From a checkpoint of a small image classifier: arch resnet_bottleneck, activation relu.
Rows from block 11 of a small image classifier, named by matrix and row number. Rows with one number belong to one channel. Each number is 50 + 10 x the weight over its row's rms, rounded and kept within 0 to 99. All counts start at 0.
Before each channel's rows are labels from the 100 images, of 14976, where the channel reaches its highest value: "top examples" is what is common among them. Only what is clearly more common there than usual is listed. The data: rendered dice on a table. In brackets: how many of the 100.
# convs1: 3x3 conv (model.blocks.11.convs.1.weight, 192x192x3x3, each kernel summed), inputs 0-191
# convs2: expand pointwise conv (model.blocks.11.convs.2.weight, 768x192x1x1, transposed), outputs 0-153

top examples: white die (35)
convs1.110:50 48 54 51 49 48 48 45 53 46 43 39 34 58 54 65 34 43 41 51 49 58 56 43 51 35 62 41 50 61 41 50 46 48 49 58 61 41 45 54 53 45 33 47 48 49 53 54 67 49 53 45 56 46 33 50 45 27 36 44 63 33 44 65 40 46 52 46 71 36 52 40 50 36 44 31 33 44 59 45 52 48 41 38 45 71 47 38 34 27 58 46 48 47 42 61 61 48 56 47 48 48 34 41 55 56 80 44 55 60 57 43 50 59 46 48 24 47 52 43 41 57 46 46 48 47 37 40 35 47 40 63 35 45 64 49 53 61 43 50 51 69 55 54 44 46 61 57 58 45 56 50 41 56 37 48 55 28 56 37 38 55 39 58 57 49 47 61 28 49 41 25 31 31 38 36 39 45 37 27 35 36 53 29 52 49 49 38 47 48 50 60
convs2.110:53 46 44 59 69 52 63 55 55 47 54 41 44 52 48 45 57 33 42 47 60 52 52 54 53 59 40 57 45 44 46 50 40 62 44 58 58 52 48 48 51 55 73 49 55 59 44 58 44 46 50 55 40 59 41 63 59 15 42 62 45 68 35 40 52 53 58 53 32 53 48 50 48 45 60 21 55 44 45 47 65 51 61 60 44 44 48 35 56 50 42 55 59 66 31 69 26 53 60 54 59 40 50 37 46 44 45 40 35 34 33 49 51 41 54 45 46 73 42 59 35 53 57 49 52 55 53 42 29 51 63 49 69 49 43 60 47 45 70 63 54 38 32 60 41 46 48 42 50 78 41 47 60 44

top examples: six on top (61); white die (42)
convs1.156:38 37 46 47 45 66 37 56 67 53 73 54 38 49 76 56 45 43 65 47 54 51 56 49 56 52 65 51 40 35 44 27 39 57 55 56 64 45 37 26 46 58 48 64 64 63 35 32 49 51 46 52 58 55 48 53 42 39 68 40 40 65 47 53 57 52 51 61 49 48 37 58 56 64 51 46 60 44 46 54 52 54 46 41 56 45 49 44 54 41 74 52 48 76 41 51 74 59 41 54 31 52 51 51 62 58 42 63 59 48 47 73 65 47 48 49 49 49 39 51 45 57 51 52 44 53 69 33 53 34 50 51 59 66 51 41 38 40 40 38 57 76 45 53 43 42 52 66 42 54 65 52 58 32 62 42 49 38 51 52 68 63 60 44 48 60 60 48 56 46 40 58 35 53 43 59 38 41 46 40 49 44 50 51 40 56 44 62 48 51 66 43
convs2.156:69 45 51 49 41 59 55 43 41 55 48 42 32 53 48 69 51 61 63 52 59 51 60 63 42 51 58 50 34 56 65 49 47 38 56 41 54 44 68 26 41 37 53 39 44 55 54 66 30 39 49 38 51 32 42 48 59 59 49 50 64 55 47 63 62 55 48 56 46 57 69 78 36 44 38 64 48 42 75 50 53 67 36 55 46 57 43 57 60 43 47 62 37 40 38 41 50 54 52 55 53 41 42 42 55 64 69 52 46 33 73 43 49 40 53 52 42 36 56 46 42 62 53 27 42 49 55 64 51 60 40 46 45 59 64 53 58 35 41 42 53 57 56 47 48 48 44 60 66 41 61 32 48 57

top examples: white die (37)
convs1.36:44 62 51 53 62 60 55 50 52 35 55 53 55 60 51 63 58 49 48 42 51 75 39 40 73 68 60 71 59 49 70 54 46 56 45 63 45 45 49 45 50 67 46 59 64 51 60 35 61 50 48 60 55 51 59 54 50 58 51 54 50 66 62 59 50 55 51 50 59 64 61 68 40 39 39 57 48 32 57 39 56 43 38 52 57 55 56 47 68 63 31 66 59 55 45 44 55 43 53 44 46 40 51 57 37 43 45 45 56 42 68 68 35 54 41 35 50 46 55 66 41 64 51 56 68 44 59 58 59 28 64 56 26 50 40 39 49 49 42 48 50 39 46 59 56 52 63 42 48 52 59 72 51 51 56 58 46 66 57 54 62 61 47 55 51 35 24 54 68 55 53 60 51 48 55 34 65 70 51 60 56 49 53 41 39 50 56 67 50 41 59 70
convs2.36:45 48 32 53 44 45 53 53 47 46 43 45 29 66 47 69 55 50 49 48 55 53 60 33 48 55 47 36 27 47 50 50 37 28 55 37 63 47 57 57 44 50 49 45 47 51 51 54 54 72 36 40 51 25 55 32 53 43 59 46 55 35 46 50 54 57 44 61 51 37 43 78 44 44 51 47 50 40 48 39 36 52 51 50 46 46 57 65 54 60 44 54 47 52 25 52 56 49 56 43 47 38 56 57 37 57 42 50 52 56 40 46 63 54 26 42 46 61 36 44 50 48 49 50 62 44 43 42 53 51 49 54 70 56 47 55 53 69 54 47 55 41 39 36 53 37 53 34 91 54 46 40 57 57

top examples: six on top (62); white die (44)
convs1.119:38 53 39 67 66 60 59 38 34 42 56 43 48 68 46 61 61 56 56 65 53 42 50 40 46 55 49 51 47 43 56 64 55 63 62 53 19 50 60 43 60 44 56 48 63 35 51 47 74 46 61 57 51 53 74 49 51 60 46 55 61 62 53 60 65 46 50 70 51 55 51 45 54 56 60 52 59 45 45 65 56 61 44 32 32 48 70 59 44 59 50 54 57 72 46 51 49 40 49 51 53 32 50 45 62 54 51 53 37 60 71 40 52 46 59 60 48 52 44 41 69 42 55 55 45 74 44 34 36 48 45 43 55 58 74 54 60 50 49 52 50 52 51 59 63 32 52 73 46 48 44 40 52 54 59 55 42 54 47 51 44 55 40 53 62 46 50 56 62 54 26 55 69 51 46 52 37 73 59 57 68 46 39 40 61 63 60 61 47 51 55 60
convs2.119:59 34 66 57 64 46 35 42 55 54 56 44 35 42 62 76 46 42 31 44 50 75 48 37 58 62 40 58 55 43 49 62 44 44 39 63 43 43 47 53 48 58 44 32 48 42 56 33 49 45 62 44 53 48 39 40 46 52 53 53 58 43 62 66 34 76 56 58 59 68 44 52 49 42 44 50 41 42 62 55 57 33 47 48 39 68 54 61 49 45 64 36 38 43 46 58 55 50 67 67 65 38 57 54 68 55 34 46 51 46 70 56 56 56 52 49 64 66 53 48 60 53 37 68 61 50 47 60 61 40 37 43 52 70 53 57 63 48 37 52 52 62 30 47 44 34 52 49 56 26 56 64 59 57

top examples: white die (41)
convs1.114:60 54 57 64 43 50 55 56 63 51 70 73 62 42 66 42 50 53 42 35 51 51 49 51 56 48 43 52 36 61 46 42 40 53 48 65 48 42 36 49 71 52 53 46 46 47 63 54 50 52 53 40 50 59 54 40 44 71 47 61 60 41 57 55 48 62 54 47 40 50 56 66 73 48 71 49 57 39 52 34 56 49 29 49 60 55 35 47 41 64 53 55 62 43 52 58 48 60 66 41 27 56 33 66 54 48 42 51 44 47 46 45 59 59 45 50 65 44 54 43 36 48 55 45 43 59 64 47 49 53 41 59 59 38 50 71 51 70 46 52 56 69 51 53 48 43 47 82 49 70 33 77 41 46 40 44 35 51 46 58 54 52 54 53 66 61 50 58 58 55 49 65 46 64 56 69 67 58 51 52 60 60 43 43 39 42 63 69 57 53 58 57
convs2.114:45 46 24 58 37 39 44 49 52 41 63 52 49 61 42 48 44 51 41 42 40 52 45 50 51 53 36 33 38 52 55 42 57 42 55 52 56 66 52 62 43 51 63 57 74 60 51 60 54 49 62 52 54 49 53 73 59 48 55 49 39 57 49 62 52 44 42 49 59 40 64 56 41 50 53 44 50 66 46 41 54 51 46 66 62 59 72 57 53 61 42 72 49 45 32 41 43 60 61 46 50 66 17 45 55 66 45 32 44 48 40 62 14 44 44 56 58 70 54 49 59 53 38 43 59 59 51 65 29 53 54 46 39 52 56 55 41 59 70 51 38 51 29 47 57 45 53 57 64 39 46 37 51 55

top examples: six on top (61); white die (39)
convs1.138:34 53 48 54 43 32 38 48 35 43 56 48 53 44 54 35 50 52 49 52 47 49 19 47 38 53 56 55 41 59 51 48 29 39 58 27 59 33 49 59 35 32 35 38 47 43 46 42 44 54 25 52 53 54 49 52 53 33 60 47 40 36 40 30 44 52 46 50 45 43 58 29 43 64 41 50 64 52 54 45 71 48 57 54 61 52 53 51 44 39 38 42 25 38 49 57 50 61 32 50 45 73 52 53 48 49 56 59 45 40 53 56 36 41 56 63 42 59 47 61 51 37 50 45 48 47 29 30 49 70 41 61 48 55 49 64 45 50 53 29 55 56 50 33 53 39 43 51 52 56 43 37 39 31 48 44 43 48 28 49 39 63 54 42 31 42 54 43 48 37 49 50 56 52 51 49 72 30 48 61 53 57 59 37 43 55 46 49 54 51 60 58
convs2.138:35 36 65 57 52 46 29 36 53 59 40 49 49 57 61 56 56 49 60 48 38 46 52 27 70 39 34 46 63 48 41 43 48 65 45 67 57 56 34 38 47 55 59 36 33 34 40 38 53 39 57 60 65 57 42 38 30 44 34 57 46 42 47 48 42 54 63 54 43 37 61 41 62 41 37 38 49 45 53 47 48 43 55 43 47 41 41 37 60 38 60 42 58 39 55 41 51 56 54 54 58 48 30 33 55 51 39 43 42 50 63 47 41 65 47 35 42 49 43 34 48 53 37 59 55 40 40 32 53 48 46 45 54 43 47 68 38 48 67 56 45 62 63 48 32 49 36 47 38 48 41 67 48 41

top examples: six on top (62); white die (44)
convs1.59:46 33 37 50 68 57 54 39 45 51 52 36 39 44 53 33 53 67 44 36 68 50 48 51 42 55 54 52 60 36 50 51 60 64 52 24 44 41 61 51 52 54 39 52 72 56 65 42 47 46 77 51 58 54 37 58 56 44 58 57 32 52 39 32 40 46 51 66 37 46 40 22 52 64 50 60 63 53 52 51 49 60 46 48 39 51 47 50 57 55 25 62 36 49 55 35 65 42 55 65 38 40 56 72 66 61 44 53 57 33 33 45 42 55 49 41 61 49 48 36 45 40 58 56 40 41 45 50 43 53 59 53 64 64 54 53 50 56 65 41 37 66 39 48 40 42 28 70 50 48 68 37 62 40 55 53 59 45 63 49 48 41 51 63 62 51 55 52 63 38 40 49 39 55 43 62 52 56 57 61 51 58 51 46 49 43 62 51 50 45 56 47
convs2.59:44 49 72 46 39 43 60 45 47 39 51 66 50 55 68 50 58 54 51 38 47 35 50 58 60 49 42 56 54 40 54 75 60 56 51 46 37 26 31 46 61 47 34 37 59 44 63 43 45 33 58 44 50 57 46 48 52 56 46 45 33 63 46 53 53 43 39 51 37 65 54 37 50 39 44 67 60 32 34 48 51 62 56 51 49 44 55 46 54 67 50 45 36 47 58 62 34 40 55 69 44 41 37 57 60 24 58 64 47 62 70 55 82 45 66 55 60 39 72 59 57 61 42 72 37 34 37 66 46 38 59 47 41 37 60 63 29 35 47 61 51 43 56 31 59 68 51 50 29 65 63 47 60 51

top examples: six on top (61); white die (46)
convs1.106:55 62 58 51 53 35 55 56 42 55 54 23 52 69 57 54 59 63 48 52 50 34 41 59 51 50 46 44 38 45 59 47 62 38 60 30 45 57 61 44 49 37 60 50 31 48 59 47 67 67 55 44 48 38 40 44 55 57 55 50 67 65 50 16 44 52 41 66 49 54 56 60 52 58 48 72 58 37 53 48 40 57 54 59 43 64 52 46 45 40 53 73 40 40 34 44 75 46 44 59 66 57 65 33 56 45 49 46 49 66 47 28 43 34 40 53 64 44 49 51 50 43 50 65 43 40 29 50 28 48 51 39 62 63 45 41 58 49 63 44 48 47 50 40 51 52 36 54 38 64 54 48 49 45 51 64 38 48 57 50 32 53 45 52 45 52 50 41 59 60 66 60 41 51 54 48 39 66 64 42 56 62 57 48 53 56 68 54 45 38 65 53
convs2.106:40 56 38 59 41 46 48 53 57 52 51 42 66 52 58 32 47 38 49 63 39 36 34 46 46 43 47 48 67 46 64 44 36 46 42 55 49 46 49 61 41 53 37 43 40 49 39 50 36 52 45 72 52 55 49 42 41 40 37 56 45 51 48 24 53 48 56 45 41 42 42 32 37 68 39 42 52 47 45 40 40 46 36 46 54 20 37 44 49 48 57 49 48 54 31 43 43 55 63 30 46 54 53 63 44 37 47 44 45 55 64 48 60 37 27 39 48 51 64 60 58 38 40 43 56 63 34 50 69 60 58 33 53 43 45 53 51 46 63 44 38 47 55 39 50 44 55 40 39 62 39 49 47 37

top examples: six on top (60); white die (42)
convs1.99:44 37 45 45 46 52 53 48 39 52 51 41 38 54 39 50 51 44 44 47 64 33 61 64 41 52 37 52 50 46 48 38 61 44 29 51 52 61 47 75 51 44 37 53 42 56 47 58 40 53 50 42 48 44 27 52 41 54 63 63 37 46 51 34 69 56 37 60 51 63 35 53 18 45 39 44 45 58 58 38 53 44 36 36 41 56 58 51 53 24 46 60 29 48 42 40 52 45 43 52 53 60 38 54 38 56 40 56 37 58 49 46 41 52 48 44 52 56 54 40 52 51 47 56 49 36 30 39 44 49 41 50 57 40 58 52 34 35 47 35 33 49 39 45 52 48 28 61 57 49 36 24 42 40 47 70 75 46 59 33 62 30 62 53 44 55 70 55 44 54 39 54 34 54 48 47 55 40 62 50 57 51 40 59 38 45 42 58 40 56 44 55
convs2.99:41 55 50 45 41 44 60 51 52 48 22 45 71 51 53 47 47 59 44 47 46 29 39 46 40 57 54 51 43 74 52 45 45 32 56 50 49 49 48 55 50 53 44 57 55 45 52 54 57 58 51 48 54 54 35 53 48 37 43 50 49 47 48 46 32 42 53 57 22 56 32 25 33 63 52 60 49 43 56 51 47 57 45 33 37 11 37 43 43 46 47 55 49 41 51 48 36 47 54 50 48 52 39 58 23 71 47 38 51 59 54 52 52 68 49 45 50 40 52 34 28 45 39 42 45 43 43 48 43 51 26 36 43 26 44 50 64 39 37 45 36 66 63 43 55 51 54 41 27 53 42 55 47 50

top examples: six on top (64); white die (44)
convs1.22:60 46 49 47 35 42 43 33 31 55 51 44 45 66 46 47 58 61 54 46 55 53 52 41 45 50 51 51 60 48 56 52 67 47 54 42 41 58 49 47 47 60 38 36 33 46 56 43 64 57 65 34 48 50 53 53 63 59 50 51 42 58 54 29 59 55 42 53 52 41 72 57 42 55 42 63 48 33 52 58 43 55 56 47 64 41 62 48 58 51 46 66 34 44 74 50 58 55 58 49 56 63 56 52 45 37 45 50 64 53 48 46 35 53 44 52 72 55 64 57 48 27 64 45 55 64 14 60 53 45 48 44 48 47 43 56 41 51 55 47 38 44 39 37 73 57 41 31 56 53 52 27 62 47 60 62 59 43 51 62 37 57 67 57 68 54 68 44 56 64 51 45 71 45 59 46 47 63 60 56 57 64 54 40 42 44 52 69 43 40 68 51
convs2.22:27 54 54 39 47 45 46 49 38 48 48 43 48 65 64 46 46 41 58 44 47 43 45 41 36 55 44 47 65 60 37 62 28 51 44 66 61 42 41 44 36 48 49 69 54 44 43 69 50 44 56 66 55 56 44 43 34 45 56 37 55 43 49 56 55 38 41 48 62 49 49 37 55 50 32 46 35 57 51 56 36 58 59 47 39 58 41 48 40 56 69 37 51 41 33 56 47 54 59 28 63 64 30 56 48 12 60 46 46 43 45 50 38 54 36 43 54 49 49 69 63 57 66 41 44 54 46 48 49 52 38 57 48 46 46 47 42 67 52 61 48 52 53 59 39 49 59 40 61 32 65 54 70 44

top examples: six on top (62); white die (42)
convs1.100:47 38 55 49 59 39 64 48 53 37 66 54 49 48 50 58 24 39 47 59 48 10 65 51 49 59 35 50 52 41 54 46 58 40 62 56 46 37 52 59 53 50 45 41 54 53 51 62 35 33 49 67 64 53 70 59 49 38 55 29 52 57 36 54 38 49 41 44 53 53 49 50 64 48 42 55 50 52 37 32 50 53 51 53 43 39 59 63 28 40 35 43 43 47 34 47 41 39 54 58 48 59 52 28 72 37 66 48 58 44 46 15 41 40 28 39 61 44 52 58 49 55 48 56 53 49 55 43 60 46 37 49 55 53 52 42 56 53 50 81 49 52 47 63 58 37 53 62 48 55 43 53 56 57 45 47 47 58 54 46 44 27 45 62 49 52 48 47 53 39 52 41 59 57 52 39 36 55 48 44 55 54 39 38 51 45 73 56 53 55 41 50
convs2.100:58 42 61 45 49 41 33 56 53 43 48 39 56 26 43 41 62 45 54 55 43 35 38 54 41 46 45 63 45 41 52 68 39 50 51 62 58 55 21 36 39 39 48 54 41 60 41 61 44 45 54 40 47 60 62 53 49 37 39 59 46 48 39 42 41 35 44 48 42 42 48 29 42 49 67 44 53 43 46 64 41 57 37 39 47 50 50 43 46 49 52 44 41 33 33 47 41 59 54 46 46 80 11 38 29 43 49 50 49 58 65 46 65 55 42 60 49 29 46 44 38 57 64 37 56 70 59 70 48 48 55 41 47 50 67 41 68 47 60 46 54 38 58 45 56 39 54 57 32 53 48 40 51 60

top examples: six on top (62); white die (43)
convs1.94:45 49 49 32 38 50 56 30 44 64 45 53 52 37 48 37 40 47 36 54 48 63 26 49 53 43 58 57 44 50 58 30 46 30 47 39 60 32 38 32 52 41 32 55 48 38 40 44 63 47 44 47 62 41 41 59 53 40 30 48 37 32 32 40 60 50 36 36 47 35 38 49 54 47 44 43 38 43 52 43 59 45 50 52 46 49 63 57 71 50 37 36 40 52 54 50 54 44 62 47 37 58 47 59 52 45 54 48 38 47 54 49 41 39 58 36 53 43 57 41 49 40 41 30 47 53 27 48 43 43 53 43 41 39 36 55 43 34 41 56 51 61 42 44 52 46 35 57 64 53 46 35 34 34 42 56 45 35 59 54 50 49 35 60 43 45 44 61 40 39 56 46 54 56 43 65 51 47 45 41 24 43 49 30 44 21 40 45 65 38 54 49
convs2.94:52 51 28 42 52 32 43 64 61 52 34 47 60 62 61 78 54 33 53 52 45 37 53 56 60 68 61 49 44 61 48 59 50 45 54 56 55 44 47 52 36 37 65 42 56 68 55 44 56 48 68 52 55 50 49 38 69 43 57 40 56 47 52 53 50 31 33 38 58 33 64 73 51 68 53 36 48 59 45 53 55 47 47 48 51 49 60 47 56 55 56 54 57 51 30 42 54 38 45 68 45 46 45 61 42 50 53 48 41 58 55 59 52 41 44 65 48 41 54 44 35 43 32 72 51 55 47 56 42 41 46 50 44 39 60 60 37 53 47 47 61 49 58 47 52 51 48 31 52 43 39 42 49 39

top examples: six on top (64); white die (44)
convs1.58:59 40 60 38 75 39 63 49 55 50 50 34 47 47 53 44 62 39 65 41 48 59 50 71 40 51 57 54 60 44 64 71 65 64 57 47 41 44 45 36 62 49 60 48 48 40 44 55 72 41 48 54 33 61 62 59 47 56 62 65 47 52 64 55 52 55 60 66 49 57 37 38 39 73 52 53 67 52 53 35 46 38 41 56 60 54 52 51 33 60 43 68 55 58 50 57 54 63 62 49 54 46 68 65 70 42 53 62 59 46 47 43 55 47 57 42 62 57 66 56 59 37 67 43 72 58 40 51 49 55 54 48 41 43 58 40 65 44 40 51 66 42 41 53 48 52 47 47 55 63 40 37 36 47 52 52 63 63 57 43 34 57 54 43 54 61 58 49 53 51 41 64 69 54 54 62 41 52 46 74 51 59 50 55 41 52 41 47 68 56 73 60
convs2.58:45 34 58 34 56 47 50 52 58 56 61 56 51 39 58 45 54 49 57 57 44 58 44 46 65 33 49 49 55 35 40 62 46 52 38 36 46 54 55 43 50 39 50 25 36 24 50 39 50 38 62 58 46 57 45 35 50 43 46 62 39 57 54 37 56 58 58 46 49 55 39 42 62 30 65 48 41 40 50 44 48 49 43 46 47 47 65 48 36 40 70 36 50 56 56 39 59 38 29 59 35 47 42 41 51 46 53 51 51 69 59 48 60 62 65 43 54 41 63 33 39 61 40 59 51 49 45 48 50 45 60 61 42 56 47 47 50 47 23 39 45 40 49 51 57 64 55 37 41 63 40 46 52 44